Weights of a small image flow-matching model.
Model: 1.85M parameters, 32-pixel images, arch uvit, norm layernorm, activation gelu, layers 8.
Data: 97500 training examples, 11.4 epochs.
Rows from block 2 of a small image flow-matching model, named by matrix and row number. Rows with one number belong to one neuron. Each number is 500 + 50 x the weight over its row's rms, rounded and kept within 0 to 999. All counts start at 0. Numbers have three digits each.
After each neuron's rows are labels from the 100 images, of 14976 (inputs lightly noised), where the neuron reaches its highest value: "strongest on" is what is common among them. Only what is clearly more common there than usual is listed. The data: scattered letters and digits in many colours.
# fc1: MLP up (model.blocks.2.mlp.fc1.weight, 512x128), inputs 0-127
# fc2: MLP down (model.blocks.2.mlp.fc2.weight, 128x512, transposed), outputs 0-127

fc1.145:540503425537493463513461414474513493470468629481581496531522534507516446520544517497429426520524539484564497515415577568476564390589477506445534544512460480463442467597497567524461486404536489551419507522490422447490463515446477524477529603484488382496494534592472542420486491536504462484414440425507539519584502665508510454497558412499468539504524528502453535536430496443518407507490
fc2.145:513477507601523546537511655468412455492568497430428488471528418519512509451454511475535531457410450488454553572480502421513480534462477423570509468498541506554514531517505463473523499570485511511507489586410524594554510444487512524493443418495538598472456499474494561620504483409468501506544556463410487477565493346446510484544462480479560421519458471473613468461506442500447546415517
strongest on: white; pink

fc1.226:350501477534499539555510592483509523573331478448526494458572510433480489514516535516428491536514519579440534473502500590487409532468501519527445470516453550450432557549508535519551518513461518475501515478487507481499460465464594554440448393497503484555478511365521454504464547363520579543472501501622561494446516471500477479479489426549418513464427617469462477461512480541449450486516
fc2.226:533538451443545386448494391649574526425546518552537493539450509526549516528501378481455447532503449515544466493526495490424548526429515463521483467557529468406526504502475441526423491512467532593589521524462461470574552453473453473518481549637500548417545531495453568478484517497468475452563420584543460458476522484608510513508565473507506428535513427498548463535499508516483615449571
strongest on: white; orange

fc1.390:491549538506463574532469407502459468593553416493537546525535479536497525466453542526477545538542428549522358632483484484457508458492535567453481493579544529519595453512562501522464544438443424494486464439457571554525472527502401511501544551489538523468471466476531528501557467483555537526478492390589511587539498384511548520448435560534525577510464596562428515417552484411433451513512
fc2.390:496436473492526484449502624434471534377427542510481527455472539515510497542549547516511443494427531549483574419578543544562469550471502491512567515445487502462339518375444511464524460577528522552502501536560409448432536431478552485509442452502429490523493515484494464516514487493342437501487485439384521408499530627442502494505501482502530473473543480449536502583452537534461546488489
strongest on: white; pink; yellow

fc1.498:441562460494555598581478544459470451425531406515534578456420479652570583542412448555532525576564430503515525480514533521567518503540491461430432454554534429495470513441525481461512516527522460548450494500558500492552504458548422488443460394500456408466450499532455471481518560471457507528582423523420530544551539519551469487475515512512397538531495463574519464413495488550448575596476
fc2.498:580430561545460446348578498486505526538449557457446449508579541402492434528548516449484538491489561512488466534506494470454519475467528575553602470437510489499571488466432554556524514404462561461521521591437484526385466557410515541579581558482544576500536450509504557454482531502562592449410549541508503423549493439488467511555499468459530438492540527488467462515490473467550394426514
strongest on: yellow

fc1.507:593433502534484605565587491448457488469498570493523550475533405596468408522559509500531486572523422527468440507458530485498473552485490526526577570568511499527460426433452491581559459522453475463503549517423496454430517512501540534542559440514528476405433548526414506491479585518499544542514508483516443537540466390410410482412510497650543508489537445516501504555448604542491485530436
fc2.507:450469464542513418478424479478560439509498535493499420570426671566609558456503571450387512454526530452485395515473479484537515483457484546495463509497423541435517479499532377449536563494479528504572567502495560540502466427539465491453511546519492446607488440500537474479470496463483496525451543520414508499558384572446633497459461489490525462459414462494507477506531422564518537528514
strongest on: white; pink

fc1.14:427529459456483489463564393461492521452513460490578430490596606514416516442482473554458512560367507489520493521656566438501567532426479509580425543437480416497514521451458497478607509485576594481525481404562567410466505551572497521529520550526536450496521601572493433503545513473407537525470565518472526488505564523509538538488444528475480527528445477520494541547468533504479509484564
fc2.14:502477515439552525516476570449508523513517547544451534551397405489523510514568489434558548413617511515516506459367388510534425493508554536488615443566474550531482503495499508492432460535450412521485604555420450564543516518481485512425562432512474457511506531441566575570520548513639449448544443536512487538546527464485469481463542509523597496501529519501523535487526526438560524579406
strongest on: black; brown; blue; purple

fc1.264:507514572572460409425496529402512452448528516559511525531434465491400412467472455481565496466579432459556546577485506359529588517507480455475583497510512494538518384473504519522529504555486552440415513507479501545494511473503474416514557453587540505543508432517521525473444363463482495604457503457501531570484513422523554468473555540459334457509429443532493512514461459472494473481513
fc2.264:396516635480472407437456444526498428454493572486388519483559499497496471458524503441484527435518480466519535438457543541538514465603496490482522506524453478550520499525501501483534444444611529487409479489347526548473495448473479568493508478502444456507551496498495533471575444503479505488489400476425496552480470417570600440496439544483441411519595569563408415527501457419503437483485
strongest on: black

fc1.378:556543465473540475479541492527538471482500604515587538562497507559464509429474414490475546487607453469518464468544422480522556528594497425502531605546587529476517539522558557398566522408536489506463452500496430535487517515559492511413492493498497539411537526472475573500483472485565440437491510466490468499501495500474510486502440357383486508525509518407567465570355534550574407505431
fc2.378:483442538535466521485431441502392436514487406493444484475502545461553446603515525528575458472391569504523549492420565518499437450435524602479499462491420555471510484530413418572515517536491518529505505522549560468480513564442473525537529512495527381582426499452485437485538567540448498511444489472536510453493489499508480515568512583614556461482526501561470513396653501451457574470566
strongest on: white

fc1.79:467546541471536584450464556477541483480492411447526464483455524507502557545475537502410485456472469547512436481518520439489551602494421535460560486507493577564498600516520582506481404485334529547489472471449466455511624454411471427490502402534461489479497485506522531492529570532495450474482483571470563502597559472555505485499512429563391524523508528543383395438567466458498526443495
fc2.79:469504509680516527495390475455557526416517512531436557504534506582509502457468489470546486512472468490471532430581550436512434522503436459519473418501534498505506485637510530530488609463492423555534511423522522485630517513452499502501475524485544499543535467475489412515464489438519558458534566476473529489549551545437472564487565565476402554374476540429495448531433498600436466463555
strongest on: black

fc1.196:462486467450573531517519651501532455500487471526487507550528436539511567562529538441568551534520538547527487441559477476470541525510476403504525534568533471539477506498481467491546465418517549486582475607541533533436513411498453498518528442455372462548429523598415641507488505440498490408457575503441519491513445462506504495450481494456548487551527398514493457474516535421475611457628
fc2.196:549499519461456519510457310491456482511555537504553498440522505471522405463448460529506447498440487510426534563430573561478502482493560575468500458467494544456517502474552533535477581528556437504449485400441513525565510594543499525506516489568616542454543463408542373491567511506478520588553458467495509462554483518459524459555437468543442515451438578417525494501422467566539398537437
strongest on: black